Weights of a small encoder-decoder audio transcriber.
Training: soap at rate 0.0023, 14600 steps, batches of 64.
Rows from block 2 of the text decoder, named by matrix and row number. Rows with one number belong to one attention dimension. Each number is 500 + 40 x the weight over its row's rms, rounded and kept within 0 to 999. All counts start at 0. Numbers have three digits each.
# v: attention query, key and value (stacked) (decoder.blocks.2.attn.qkv.weight, 768x256, the v third), inputs 0-255
# proj: attention output (decoder.blocks.2.attn.proj.weight, 256x256, transposed), outputs 0-255
v.145:502512466479489442552587428477573461530481512428483499542502570479471501502559512461527529463506494528511531488424477415548433475578482487460516527451495504433508492510468523484456452463457500415498493518495477461516543457497515483533447505522518464496468464509544544508495470480489516560510514474494545489513486508514453420518387465500478512479547462480510538457485489428596486481455500541473530489523558549478531510494466522452611465558475458514509510388505459384523492544417542547514510563463538494506529551496509473465501507515560526457565514482507529425517516509533484543475480482465500486487510498447478543530476511508567561448472509463546512441535492551459459517539523556510521475466489498450568450395419566557484535451460486604498499522489448510562398497508453
v.146:553501496472554471477511475525477488491573475484478517424478447487468539544475505499483458551566474523511548476528547471522472392566563522508504514491389481506540482486520561488516476498508589439534471452474433448521507568533488502583525420537578487491493537494463473458515490493552531530503486514536490555436503502516506578452526519513475528450514459560546527521554524494494479505469532506411524536481516487455427524482481555531542541493511552549519478438481469530487458566491521503496521484511522545552515529503493603546537512520483500463470456517425481549388498561556517502500457486507589570502543547478548531531427575520457535496537533504475499451496536454562449538455421423456554473515489539534461438501523489579430484481429556416442511508519503466491493481458496
v.147:491585489471535486540525435455448488507502468467440490437533445544512445492500556489637490431528501482543500453557462469584475475488421464547531433470511495470468509499443529477514543510538516472516470596517583562533447556503514533489469537491510514547518493545510571441545436534516494553522523490526481515536515536546507506462444533584449497472455551479527512560494505487511541522550500539465490503480519548566474513423531428457512476441507497457501574520507510492473480516469465565540481459445501605520464440511465430483489451525507482534458510469547495584440521509547465468552538426533484494507504423476511649428492541475497511512509491470512527509480536538488488496486524544526564453456521539472452498540435500506531487451538495411468547497426530481504535472518475
v.148:564410530525533491522481514540475492517466487532429550473580435495466488525500495485519452512446551570548493471500480533443492509517510543413543399528533517459469548483573570477434487451483539474520505462579413511520504516447467521587517512536555457476549478537501513471424438530541431498540510505462554425503445468554474506456538511541461509560508503539589510444542502516511520537517512489450471538479485522444529458508563505487488498450450479472506528536462497500451431534521456550520442502471494451484468472505518486526493473525507593527420554456531519504495450521448538466585542467524528483461540486474527431425468481508464537508518453452456444578492527512518521496438419480511530495462515484467491488462583520501559581543502518506544610496487468496447467527495420
v.149:493500501490523472485544509455483482455507496502512457507550552499518517496487511538491521514467529517447548529513490526468617515493505462516491507552453519496532401536495528521484479464424525532492511583506494486538520493547480426517493435490500494551525510420481617470491509481500464506535508531536467481456513516471482433533538474542495496462515482449509491485555485458454580583473515541446467529492594436567437533422530501604507506509495436432440565452545541472552522498481571515474465437457518452474561456497509475465479523430493609517596494428543516490544469489456435534451593496438475474462500551495566501531467522488509545492483552473547550522534489535502506453479496561510585549492488579493577495454507529562554515483480467529496458480443594481485538515513452
v.150:476473484544506537510458518547424454514561479562523534587544528543429540481487511441511583489502478475523499486425513469562543469494506536507449497499501503532458495470548514494499545490478561452512504497505474504491435423531578455518571447543490503464512529515511472530436483487492481451473530517504474444563459470553552600566480494567540455474560541559490542448508518431528501430447601474522582541546465489467527457464488534529522551508577476425490386546467502523480466489518472489479519526492488527531528482467508503571488544531480513516472529493551487500522472547592467521519490596384431567481531506511482458510448485462485466448516464523551532532552513531446517546488494507421481491519495464556552438532416556501510562425504531561502508505501531517518451532520519
v.151:498568522511511537456545424426486510478513460469452458512427524528512493425440495439496494527509513549523518524476475476526478545560546407529505456437477483547499553470496483474497574516438507504528592485462475425561425500490477502540542469568542493441448537516549525474473505600454531550521447505543433483550466543509497487506461444522578410502507465497464521476454436530565486531478499524536498562509479460520492476541483491498465512476559459412521480528460448507514498554484554493406438464493497450496532520500452540546488413495540496401509529455541547486490463528507443508496465480527453508450520440532490497460444470448499472465484535455471451444473490496487412481471516469470526532453496522471476510454530519492534476499589441517532375477556483596531525542511482
v.152:531466500450498551477512497492497426488501437487542516519516557510536490474499491487514445513516447540502509487494513442506522594482446564535533510515457476474473499464494489457489543541472423549482483500550535563503537545503527529501433576513493583536546530470555477533565554505506523480520492477471455496549471499429445526540574523493509517622528544488542467576543521488470527549541551477497509492449491599440572472520491498523573567382450512440457580485512470496426549483495527490523529449535521447573480552516463516479516493519471475505479514581530460510578496568531545533532489442520520521544496505534531519499501550451566445424471480463470535523473575504465434454439438556435480441527538522513547535510572518424517548507571543565534506496548469471478501501498473
v.153:481527492470548506531489501436555459519554485525467555490491551559515537434436438499455515533477469463438523458456481533527536449530528544531493473418525450595554502470493499505546489495498489440488584543493583459576439504401457498538488465517575493522469554508503495507465456521523558463488438492536537497472483479507528502461455525559526460539461514452463487519505539520531499480493558505498500492525407486491444567588551471437566457466505483434476516523458475503536505435530492484513490474377517549424498522505442524479521470516578455452465460549490496502492587544560503493448556440499534523477450515462456507469581487469598453505563521535513523493495508531516399505474589412491500550493547491525531471513455522463491481518462412544510475520444537497529512506471515
v.154:498494513491570581488491475457492511453482538547585526480493595562495467442456457520517562531493478504485502478482517496543518530513528488489487504515478460427511512482563523517491459496509471535452502540461455482529516506505497478538520541521544465497474488487443541577466507458464456510500516530446535548486513489548519484580493489469515461518452426557417531512438562509522479508481439457513511512576487544505452464500484434454486476573536467488442540505406487544566467477463484504504475550523548491485518474443544560503483480486496459503464534515463464499534532483544448510462549455482474568401493523457475528528378387602442496523566543412555456445499469503499508575590502498421483447457474521507586494506491452455499508530507472496550458551575470484504502557468607
v.155:564500533508512442510476398495451486532446475532518532533488527539509594422534570442469475539472459504502481495540453541470481446517518438552489477505516528456479523483532483550558532555494519462478529486505508515453488559595511457556450594428523483567457543472414484461604474464492486539511473464499453466529415456521502438546466469488542475601480451491556491544492517519542521541468522496444573541472458529566490498506462478501507433441499508565464492417503568573469500466522465440442478568517498539539512478543556495472566546496524517476459513479456464487466488550410590468524470486523490543445568517475522528455505558498550535509563466541479502497478487487560554472486529506527554501466494473510514532593473479505456504469584501521490517570442472508493488536499523
v.156:547490490499464404509550480510517561418551526522509445517502523561541512443472517505424477530435517505518461477503468533512446531448531514468519521534499528419495457463567552568479448508568508501554468410479500545538507488544483497458477508498490516578506506548477538536550524505545543473478474376504518516506517505482492538553457489514374494503552514544522444516468493515541416498474458507501528535459456547530452447464497537511469505527535542537529446503569525481606520518530525578474540541477489477579494470497498530484467547522503502506595464476440472512425532451512538472547517532501549473498506478425524528454476473503418489461427507545495556519490538496454511516462436440538524520473524559439516467456531508513539413459535566448525550548480534441561407530460518
v.157:433508517463512570490503525470501530537497501481550441499431492518557511513484479491499434531495480465544435471463527505417567497534535534530528445442499456465613551507460583480553474499487512550475567392483513484452477475488482531464546451513587418480529530435498447505481512497517484506507416571551509528468503531465569504540554509475441523473455435573574534424522486562531493522394527505478517495517495519412517469539489509514454490408499486546478556530529492500458528499552525505447535515475539462481488464455520458482511422488426517501489505500502454468603470460466483524552533435487515531441489564581514482474442489525510469522475499441466486473486456528510507413477519481537461436470600533504492500517477395500457498534444484501459459477537519492489547496468527
v.158:478428444543494491514447482500483460544442478407502507536560517465482508528540448507557505460512470455501522489532481522516519476423492448492459599434479499482508449539570492539586527433487466449545457456468435453462514524522576582470467492559471520456506462549511453551499529448503491437504587481580483549481507456523419492492528434517496470572538543515602552487519537427528478436528496510525502460497481466425543537490503528494530475462487508509538450543464462457478497470515451531495477546412508525498477491517477413434468499492539533523443548491480503469568518417510581484439509509546498512514407477501489487515497523582556562478464495560542452497589452477426490519492510552484423511488467507485453442449474511524551463505518531541552514495470490467501458486536445
v.159:496514544541473565483449493502436462537461466444533613555501479551432492497562478508543566484463517500481455436520427561546519500464568480497503432541449488516459509477548480506522505530504539468528522527505506614535478459485508469544425443514475540487520540447543549555479453452568518553562392477488540462515454506459490492546595432522455467453496434487473521465543456500490442483450484428428500551468432488467467499472424532580527501449443527485504530461526528460537557431525497469460476451463459475452530482505496527447499566431539518470575428501441476516516489502500449440491540475466491489506482461499448490516468462538530463479473507448517519533539478412530501503505486468501497518482457506571540471499520471490592490520505389532502490469448526469524509539492552
v.160:525496529473490500490502556582499495437485532543587533531479492446473500400549553527430450506451489439546457467552545454544490553499460505538488508540467533551461461481496518441534520518538538456474489457431490553542498561457519513497491462421528505498442468510453521506431526482513502471586496535493571535474521472474465436432578459514567494493483509509482465453559415460471529514510500486517520503480521535564478523545485500483491492471534487552436482424507475520599430583602485557546489482519520512514564468506473522543559544442384521478483469438491482538485489448461441502551550557501526504573498503512514592483471485532486499475494524492470512608449520470477456485416537466485475459529414506505520463541491577518489487485483512593503499470524515494432479471526493
v.161:543505531513539495515559527503518469489453497450509495535548497486512533453534525523450456530445418575515470468484389487495500542531504458522462435494455506541441504530514524485548465528538553471480539554546520529505531528526563557526487475489509525584544482481455448544552538462492444525474567513422490472451501508481585495521506549560518435452497620505509498462404518523531488485456518428504439465502477507497450491475518473396455548482496528486499520506434554405493483502472498380538453584567483570515489530508546535400526490470547456478588538465492508549475574525548505451453553545501545523436465467506551490512461455479478567560496551465532552494535567488444514488543524491544435437520517465505512488532525544473499507500523497437441469492491475519484476471512503
v.162:495482469496530525476476484507485487509463439534524519522532449452489535475555535463526445503514462484556519456511473453491425527514552476483466552466428416482515480441490481521574410514483541507416548501462504519550497562458515509544527486466545598520449449537473489509471501459489459478502395517573485495523484588487474466489574475538584481510497547549510542497573562520525462454524460483493487440475554501591513467503446405545414503446485508514543479498452531528503423551498533470525400438522477454485532536466445550446500485516470495541465479520520521474534536445503447524519544502492549545539502495577487509493453515426473530430490528404557513452561491462513474482508573475526455520596509518464486482545549537473462538482574508550525478491492508487456519435525573
v.163:497568519492498536489581519453466499544436571421485503451506418487503521526500557508440468530521495515557467508603496452500417572487499497520467529554472515484473482521464494446580582414527528444561555446531568531461455534491535483476471462475487516450479437549467509527438463446446536434552460612527546543522518512427463514476562521586466471458502472478486494547466512451515520456494507473493506520466482498516573549584509515458510528439542601508437423494516530480477417545504519504502454550550458504501568477454495454524512436502483540492501456527528502496504534498496528484547466476463492481545539542557543493549501486435557547444492455522526466542532501482501485477456535504485509497470484569423542420487492533470543491449556502536449519551444449474482539500523520
v.164:461468527458501509497469544474462503520547524421455527464504482546517496437550435487495543538492498508474473574396501477534465448541520489559502470403537447523538502447414557493405489510476458537495531410482528530546474511496477438553460464576560519512533469460493448546534583512502501439513502416554443555536453514490485455506492585515490543505475464532488487534473457480512546576474554463502421463560492459512491469527493478571461472429490525492563513515482453512544492492479538560480497495533479463431616522508528496501448447544491536432466520476526524466529481461460477479503522469551561545482457468492528592517529516493488512494479482502467479478477467482494448523501438516446493488519524495601491519491431498489427522488490474536532473486616493547588594486513454
v.165:531565439422519558451552457490497518427537521453441426413503417508536514511502464450423457546559471507514482509492509471439424512495520559492501443500515420489559500554516532524521576497596539514486474481543520533569474476439525539576537460531548567480462566507495506522472467517436490490574468500506454487490551507456517484507538487548531470480491454435425494476574472477507467531516450506489511450506564509464481493437503473476561467515428417509503555531489417537506535501564547489433481572568467573550562505495521545520477550517500498470493511504567455511510525483510562547499518493474511513524426469466466508534549509462497461539535531541486446503434536476535510449488460432497513446475535511496492518590494506474548451531554441495506478442400488563517459503512531
v.166:548499495492547487495501528501456416479470503516506529485431479484439533473453528497442450431499499486542557529494486510536503511499461519517428505512478507523480520549473578509543499539490495494515493566561541500449559512441432417436574467453489495488486571475442477467483500487488396505542529511510521493521558513467562475527513523539583432555546536478475520445497516567514591483522570554510521531468521476536578460486511495420453632507498551538527486487545438510497498565495520525459462439515504545501464503444572539524502543473513527527482456492459534428536526454460510561400510497416517511545467462495580474559415550442539443532479532433555542549526487497554521500467566554494558495524456522546454526533498587549502501490459540516511487530500544523476552496496487
v.167:417437599538519493489441495492524519530562509505542485495514471464555530502436508460525521478490447466482498453534510480510567434508475486519601488534544509457551537535567540551519527503442548459507467488518561549525524502464522545526523546544527482463506449473462451595511463519506532577485495568441480540492482562531535575565440494466414487475495519473530488457568537475534482519474463543476499466525555518470515495498510441497495502511481440492590443458537509409514544484516484462496473478490474466450496559537533493519552465502485510532516615457450501542504436498479477507590496543490480456478513423543495560503531505476515558557506538549543568497517526488407526462456527511503469476395485526499570530540476557495486485488557396538546465424456530494538507493415530
v.168:532530531580468506511498498494372482486487460563431550488488476507535495542512522453470516496541505476471503458413574538507427513535540468516553527491572501437606466486484499495543494565548498451498517543521505412497494475496543537502456536473463492508522516533512505487458468478479497465490467546456483496492513529511518481477539526429463444465507510492486381480434492620511443538460420510526515516519559541500511451570516436580509435519469578482492438526535450458560544514438475500517436503508476473492453487579556470611479491499475508463457470506525439514524509495464578500486457538514455484552530530534481501477599469412513534475513551486490534494523483514519490476485492469487518539447490444530525506554534429519555543470547479511464511376501549517581478480481484
v.169:598528540447530505489406431503484495526428492492484512475511532520538515552454458478452482490495487498553504591481505466435540484460445485493535496501520457565481528473469514532569510436507452494526409506607448508529494528519533552478455467521542492547508414496502528499466500422437458477455487435454375507536479464446548506488478441469464433420546449534483539508531509453521505535497503471514559541475495516465438531527500458500440464453509427537526566538505455569482542533556475526575452491478407457493503514463496491565512470499493575491483446454541556481478471510519504536551493559465481547465500465570449527469479494453474528491510463486474502466478467489555581485525488486481544548492452544482438494472545508480401442469501493443482608493494511420494513522485476
v.170:529562451496575492535518424527478531587507466516411479494479477464476513475467521469547482497556465532490558479496403437483503565431490452546543514460479515516439458508486541550499478520527476500513495606506446495554408516479435501494576496552447488505474506487528543500461483513538529464479467511466544507514493466549509506466510513543583462585581531476500426447509493505490534452490503601485462510504517526573513485522541445492435507460523496452520482448481553466576524478496492502547523469461488497507456478449474528466531573559521453475442492497538463485494460515499547541469486502465503421445485453548437475487501403464492468520483592500516494520412560497508511457521530429469576508560446517493494476526551552495465458562440535496501584480479536507548411572559466
v.171:486499508494474546545520565504471544479494480506516521529490500481569556475540509529528482524541458506507482489556562557496496495451549486520478455485579527512464434578505501438581479532461507404502428459392539611517497501523466492486460498468490505572490514533490473477499511521527558431420554450499532481514508536532510428493556486476460507538491515528508425496525538508476474469490463492474520541482544488552512476511499563479485504501414520595458445534573519587454451552489524541470400489523482563499491482515563569525471503397458442462544473474476498499516511547466543455471512534526476531485437483424510484551549456441448432429549486499540602478492463505500421541456558474491490459552482480516518482463515558503518485543525562575492480452488575515545476552544504
proj.145:529489533448550531486463614536505527505490511450501493527453436469531513488513462590431485476486521502489489445510519555570550515422452474495538560589453543546478491492554454546484470551512462492486507474529534468433466493514474528542521550541528518501487544537464432508402506549525435498524553564505509468456535524481498549540518489595434500494422468443517553459516453424510513526523528527535456513482494500482467585475536437544494498523570538578504548533493483530501527556544563472527485479502528459487525553467522481529495497441462496525438462472549455499543511523556513503471471515525531489491426536454473513539594511428484550536558482499512539456464482567471484525477557476509474423451487504555476529453592446527465459505536492490459521427469459443507550504608577
proj.146:551539569539517519534471528544486548482466475501475487470513561553526432503490483490482516388506518551483532500447500570610459512502510497495497529451524575493501536473499520420529518534530457441506606518550625583485449531533484492570469497525527514535500468550517497564517472498513497482462494559516476528491496550461477455554513412475503488569432504453457441471458483492462481565483480506500483547460472529503565415491457491551524504539433467438535542457511526545500447421446480526461429467471444435460529489455540491471484500409538479556499550484554484459522513400509479481533572466447469544472506565493538458518516458536519508476501484527526512523561509510487485467558561472551457540499476472423488472446442433555496497483573459525502551480452493463528518520484539
proj.147:585449479545521500500540503558528537524463451496548506498537508498471485535478422477442498483449487587464434499517461589495483486438466566520521546526506506428401580567452532502467418484444481505532507472535470545533494467525469516531585522440480521482492470418552443508506516459421500492469547398534512504438506465494568540544519457500486517474533559480446477519533529465462524432491457472551506526510447473521510569521513533518539531485462456470432472519460506477560523525438455540488500565502517476601493544539472458550458503479499496556527512466473533530479485520523522519529475560562457376517499497509433463547550452544479484508460487536508509494558451446490484481470440538486533511570481504413505532503541477472503561468534446505498486575478533447568433504444547
proj.148:506408493484574510501516570502503496476551507499568388452450468556418489536472531502554570486472485472570519498469468527505532561461504506515438595512481446488541471460455551568513452542536520533494517458512489541484547557524477530425541560536510451474497464535478412546525533493500469496442521492487490544511490502524472575534477478493536514449467520478505444501513529535505443597528507447541478409488470499513612488481484499451519519596500499543425544573521536502496489503440534493509500520497512493456461555516481547462541490483499485435546540546438454462516546458429453569491544442433531584527474521442545435516527502547518509484459512513498514493499477413494499543511521590498526582534479544502452522507451504495531475505502463569543528571513494462583506515463537
proj.149:579530496482468483523510563573501440555504537533450545498469449543530560455542523516469494510531563472475505465523469495535571528476475548490547497494537451517411542462463484588513509518513498502503527502506509463434488577538489464501528539526543452526465482463515478594478447555484515477508482548512476548481503512494520479491491499507496506486486478521525581553467501464452496490509477529553512479432459508416457438498503518459442545516485561489518495540495530523492466505457525509520623517471479408610465547499435508495473464522567442497456470489437457537371499518571505463486509495509431459610466521467463519573548501478425606521552428484529434507495454519487479486523465542518455510519577527527534501538551566466445495439533453435470477506537424522540521474498503
proj.150:533533509500502462494520561508506565548447537556524477492530485443524499517563493483554440569544520452445507510438480468451482523497450421380511574507540445472529413474500577417548515519500517626522492393520513525509467547502526526570509448523492489505510479540487492483463461451492516551519439484575541438529516558486498503550458511424522507462494508452490561539551532459472517535475452518499493476474514491447499534505591459515449500474522470452469452488520507527475518531505530518484559531442498476470488560457515481533524504506511504429543432467477468487421556484416546498530467449556572443480494514479623455528512516506545462496527455547515452488524488491558511505451501416538417504470478566461497451498491451488488484459453478484492480488475420478430553559490514
proj.151:530492477471456502480451576515482471533458452520524486486433456479508548583487531484488553547515550536468473578530456538491576512469461550447535494487461508486528508557470492476459484440503518501492538586559508523576497509509455492520496565485450503581519461537523481454470436504507435476525455507514521463393562458449493447487501517563466461450527527533530553432592480451460499503472531416478432481458434462455428480483510489538450461495596515469484517560498540542525469523516505450534550479491490505509513498496472501473566558510489464547491502513485438522537577536369515494535534558459492455519483455470574563481497487436498498610497540457494520488439565502549547484470511447460494499526535517558525462507437523487476537446482499481510508541397435468531533517440514
proj.152:539486514448523538439471502576563533410503591465423432526518430566486518412467463478508476532417524539499559582544520483480498475437522560541449424505570520525469526503523482554492456515516499470507548450459534453481511419420466486453474506480530445518478571439495478472436423437489527535428510475491457535484496479529496507466454512435532410482430415484504498423492486496492461447457463474437428506592531521501465506517405559535460461483518467532467463543468522476475512513461544517507536523484543492486505469562511482520465475504571512520517507475444527520523453499456432561515492497387524532503482515484488537525418519564546492463480484485493459492524475479502531494525513467516469492524592492435530570524528457542540465537498483468460522518482507513558485542539490
proj.153:532579515541498451484465506470448570502463480516452511485450535517538477548514520484456530474548490472512458555492507572571467529514444440483537469525450595444480466518517518484451467482454447503422572557502482502539400457507505491486468598564549482480484417537516580402486475531433494481481484531569532439463435508471555500521444546451509482462555561438477481521587514505489508502547541464527440538543515450476488492527441466524445544493503483414534524467551500476497467505462512515443540545456486488535417452496542474509469502472502501529411500493530484478560502438501402449504381512513481520535515569553499464504455528516451497457427527481515481485473502425567467432517502451537500440501513505497483487509496399533486472453493511440526518493508526534511517524516475
proj.154:433508513449444515543517528468542532524519531550532538543482481449640560484495442460504446537472509493467461515512492515493508480549492480516500514539451476538446473474470531462486578471570445512538528475456477519469527454487506453557472438495510504475525452496586493498479446490498520545477497529530472491452534507489469500508525486567538512437482482404537521528537416445502450544521513502510523556486547480522540533466485392492517516460498464551474463443498444531521482525496515511421568442416467525463560534486453478497518548488519498421495456431577490502479480468463521544499551466511513552544484504524555584479555580415527483482551449558530510589536438510479452504522426542593465513468449438515496525427471558482487550432476478501472501500537577503524547566445492
proj.155:514498542531492474556539523527487529439490524531439471442427494502545543496497425533539500477531536536482491562523537446506467519507497521452451510497560552495529439434467513484482535515586492476583403548541505551529498471438539554518447490499498554512440524510518499404470542517561573441482485517528506432486476549531508574452479529497445490461500521472565443492488502497508537504508506530519474560518449552487539511431478521519523504509542466507559592506487490433550512489485390510539535491486363470509428413516395498487498485503438500550530614503511512501527513476508552550529546579511423451519446512414528493461509527499513494465531519485509518508538509552550515527429443531533525485522520523505546490454504536448500535486501534522522462547568584545521495544505552
proj.156:515576539574505490542510459550558457558474464444455519454495416429488482576471478523565572466439470527569563438436482542479502497545434485511490483520527497525492483500496515516584515546509530515549566478492559526511535553500478481462474517526560519446534512530445439478525560457424495563500522536449486524465435501477470562495504509595483478496469519401525569490529509524513495465490532561523589479456507542544518472540536468549539502578486486583548539484512445479483515414521519493588469463475512535517566531423520456500469495486499409510496529550549539473496524521500529530537547533484436509475501489540475551479493551487496540527483585441500501501575464521488456451426564586485573474544459438462437516473442487537474547474498467478490483500527484530533501514533483
proj.157:518492525470490468536513475423498464535552484500467534538457472547481513478403487539562453551508483549491521545522500518537463496500438462542507521428541512568488504501480570526452510517468477503479450559506542512579550449462533508515544539512518516544491481551498507507495470560477475427431453511430537495516469530527508520502515507478507548564476517584488490394435462519407561544487472472467478556549502516550470541498502503462462557535528482502534544535513512593499470450530529495449485443555511484503482515559443636440586481489440505456480564503502516556541524472453428458440503484502447588497498536447452532512504576484452476472498498499490557601464544577545453466518457465461489567544447470506528513555468552505539550527614508498522508498539499468509504538511514
proj.158:465466495485541421524466509544490588506543500490534458487512528473481500521502491581510498531466515484482476449480561512366445468468507490515523464538544464466573477571523558472536474467505482522534552453494567521471503461428580552491489459503486486495427508479474470537448477502576531468561495609459481466489533486492566551483460519519585424504536490490532505521472530569463591521519550449515501491511515548489531435513517444533551550479498463469494504482563444488529564620502527475530467554581511464532543539507550483538487445466496397412457470514501443476511479530472482565484489494406505471551488568486416486560502518500483471509478513520520524500459516515492473508475562505477504475466527496462515493547596461521508480565471566519476462556576496520525477497564560
proj.159:441501495416587543556518435447495567547448598562532448463441586503554504539482485546501561503538451520512462557545497459470514540466474560417478474488481432537514509455536442515531509511530523516468523493465443419511463474466504460503462498593572487547526496523484412433580499492459523479458506559490439522430502523496473520541456485491503479490543460443568473471537472480559546536558499563532463521567484501468504481513541458485496481490449568448462528444456481580506486480492500528480548478488600491528440518474525547494477513544562490583470517534516487479478521567496548567509494509544553478482515477501531517535450496466480484530474458480510466502577534544503476480582464539561556466492512551539515533566451485495507546503512483448514465475604532498531426506458512
proj.160:535473505498414505476517558515500535465491486522512539436424515515546535552598485463466510518408394488465554474492471427457508503490488479462514486401450392521500455500504537479483540477518503591470522474460524481559481513461431489535498541527520521498493482500466482498499479499489427534486590469577514501492487510439513547533518503522527455524490447487519501511471472429510485509472557467493449481469497448494532541541513417501478484479514490560435435408509494499494522460467490552484571453551462480462453575499483512480462494478532515526475501563471476518569486468508589530536446536507458521540541598504425423535544497514553463506514494515527521501540521450535502583597477551441571466496515450494419498463483431467532499477483505500507515405539513539500527533473613
proj.161:511496496531444582450564461398489501493520526592530580460440514489508503445439441539545521433564527493551448483567459520523444529466524484496492476545456506489438465478522517628424449521492504503467520446541541467543569476510473470530508480471444469476512469539553461511466508518530529494525485537527511496508486569509497496493496496497512519533477531499473541507500524496500511513527501455438520539449492472453438485565518493509453539531459501479493501490552508551497462533488551450461463400492569498380466500533473526609546512537470489470506574510452496568455514458499491589506516487514500447550462504485459561480526414540562492503491499502428467449503511464557538501553517423553463534540459486482433460445431510509538509521446523448488427547608473506449531543495512
proj.162:509442545493516520509580466469447515480527494552509517464452552469517616501473482523464526512506507502509531477461432504493473504489478508516528483528469461432439522460512493498420492510508523494443573515473490477480526472487483555521508501559490519549509547490456501477514485509484452514526491477463505513553545428507501482566558529487529479469479485458477499457479468492479520477426616511503430534479442546475435505526499473511397434555559500445456532456515501530460517501472512575493498495499525583445525482622500494499487521441549488457497526530560434554474398448478520513471510643505518522469463512493487499541474475514507516578597434487489442470471573407528536527483486571539561441491529525567469454589489478493517444491525490512497438497536429538434542535548462
proj.163:527501595498478584486479499595535564499427440517554521508445616493435549513446447529472463465485509466461592477476534474474590483498559511537546392480441556510490426479511593534487512486571465537471488563467452467536483529491451479504501526489508467511485547466537476488520530558466498535540515443535500492475467525528466531485497551432501422502518544490509503457585504464512475493466552489499469457523543564473532502484455407451442484472503446558512476404487474566508529539481527544510487410508525459485441522547524529477511485514451493551512468549536531445476424516494498499484482514462503526536449527492468499526486452514523511555545508434563545477512526515483516573537481542537510592486517487520511540491441469476433480476503465474527386539518537466494465489428523
proj.164:559525577489477408442509476494513467510467507562491508434462384549489486510479562547526495431451536521488482541516505509578492508517486496447489505517478524521521528544479538454520465469548548469511543485538513509519525536487509563531476636437564423484449482553491481525499524435442457436443500483557465464431493465566493550469527523568527475528559573439440569442447494484487453483472499518509443481461476464465454501490467549533558513529491523478497505502459545513471475425574484440495489560447521484499493542491433506556467541471462427534464480517500498519489461543521457501520557461505480523515501445395522523472489629540514532506478511474526532470462495470535524513475540461498473520555531540475490558501541539562511503524583487452530492532450415498478537466587559
proj.165:511497527567462473518505452474442555534495509586462504475479562524531515444508513524521561493527542461418505476476426486509583499567507504531497496505521562565567478452528443500496465463525518550458478509509554515510598553571499626456477513516403527519519513541486482518556515536455573521437556502455497483468509513501563541540473450512554535459462526574529446524485471515463563521515556517511433469520498530513500535534509447574470588525524501467549433476512568454517477490514481511540516543503479467431452529496445488567482537463522501587528525484509582521524528494448532520491484484498536416571527516531470455588437547531481506613512489498512502553521510500476512517455558512537554516448478526425488502487475444524416520491512551515506502470538414515479559486532517
proj.166:474586530465480509466440518536566555435508548550475522489523497426560544459544501497497527503463489511439517543454529508533505511548541544542481522521505437521533524582551471534518528452509487518502457529516547540467518520531556588559444491555456561500507439499554527429522518526537505447515531536525469495475547498476389517538555514523558591504478545527520531465525548537489537470497510547553467489516500530464561509519472427479477535479532468501476468518463502550513478477486483532518502529561459502503541574600499564519574523468510486482469416514510446504525551440463462455471498476518532528465475597527466584516567543475561547489589530515510501549490526523466502414474415438578560540470534566545489473458493485494549526506451477475508536534470596467543524529424504
proj.167:472544457479465536490546509464543539507525528412540529569464454530435493519479508478562522507587468464607473548521465490472518509507519474550504422517464441533439490582557491496507476523525488565490530531540524429523507479509488493491505537530465484493492528524468529524491515565508550514482467498450488496565503479438644485517467496452486448483512559551402484587508522560449549521480526504495532456502490497481506532504477581558559532541389460493476504477449597540455485588510451478518535554484455512494491561437481461487529464493488513519572428430553554501462490522543590456457479462483532500523559474531506571503483522465477477474471486486492490442483555423604504511475461507519516442483532483496491557515459520508481435466459486562510539522518438498456433488531497
proj.168:413488475481492496429517481534550506450522541509487483490522494438590440523554435531493566526511447520554503524546434516491529483478516423501469561542432531471445545512546466483494471507536540548425564553447516514480489529557524534476498460436504532459531556579485523491556527531490515534472522520513521497528490522525545499517485594409544549490545510548470548460509540524480472481461558499457532515430503496574501493437568545480573470502469535472438581469493564498527532530466550469467503566528518470538459562473448474433420463553478466419447475556570576536510512540560519459486504463531526395451489513468520473517449488535467472538455469469543483442537497514532565497471495535535554449521523523486497482509505502502490426450455450477539532541472443526438431506461456
proj.169:527490470506519504531520565489538513561551445546510476488452522535511574533552488464520448492539496487459465408525509522491474511578487541484544527484521459489475475521457579474501445497476532496521516482527526467571500477478539483489496548480446550566495511587511455506524469499541493515502472451477481525469603553509410500568520481510495568547527542524524545505491464445579555574481444509437473388496572557486466574523545483453442504494461482518541501502507505533449497520523511512470520576464448424459501513565595461481433475423485497515505450502575492556515525518570478446500421514563599481482454530468479412574569472502546564512567471517491538487437561482515480483498533562502520436502477518536496515503435518546511514433468454499514411555497502517484497522506509
proj.170:515477515550470477516479462428575465477534537509460552542475515471531528504538522520475598475550457506464477486448473508459433485514505480454469565507504431411536466495531486493507532380436476516485492468433487545501540470529475490499512440561519508504592479595451487477482460529513454526513477519477460496505493491496380542522501488451520544502487547566532547479468531526503572498515513458492523487479446512536520513525465446503437513479535491517542511460555521548551532508441520501537403535527423466493465605582514539490522477475559498470551460464476494510446539460520553495518448489556469502487493529488409530525436407487552423493545511499515458498512492478561580532418513554507510479496463462471568535477525501522496508501531534561454436461519525611447561436484497
proj.171:517435571469522463493486499474531483393540490520571499491503507518551450557494438522425514504443431566462535493564471441498469544559551476473538499485421425495477494437496493613499519459464501553480547498506525515473533481399596501483498509513498493511520432508480608569477483484459551429512505522430474511526501540516563479497508492431501491509511443434429475498457522467497506542444573460499477500444468553491551515501482519516520469444506507518489572457541448521521477451472451478460531496500516541542510473513508518483501464568546478629477501505480509541571546476499453462452562450518454468510494538581548460478501480509465508486472518498490544544531559537525470529595488482495502486503579447533418498513522503513509528449517464491538522485442434583558540459492554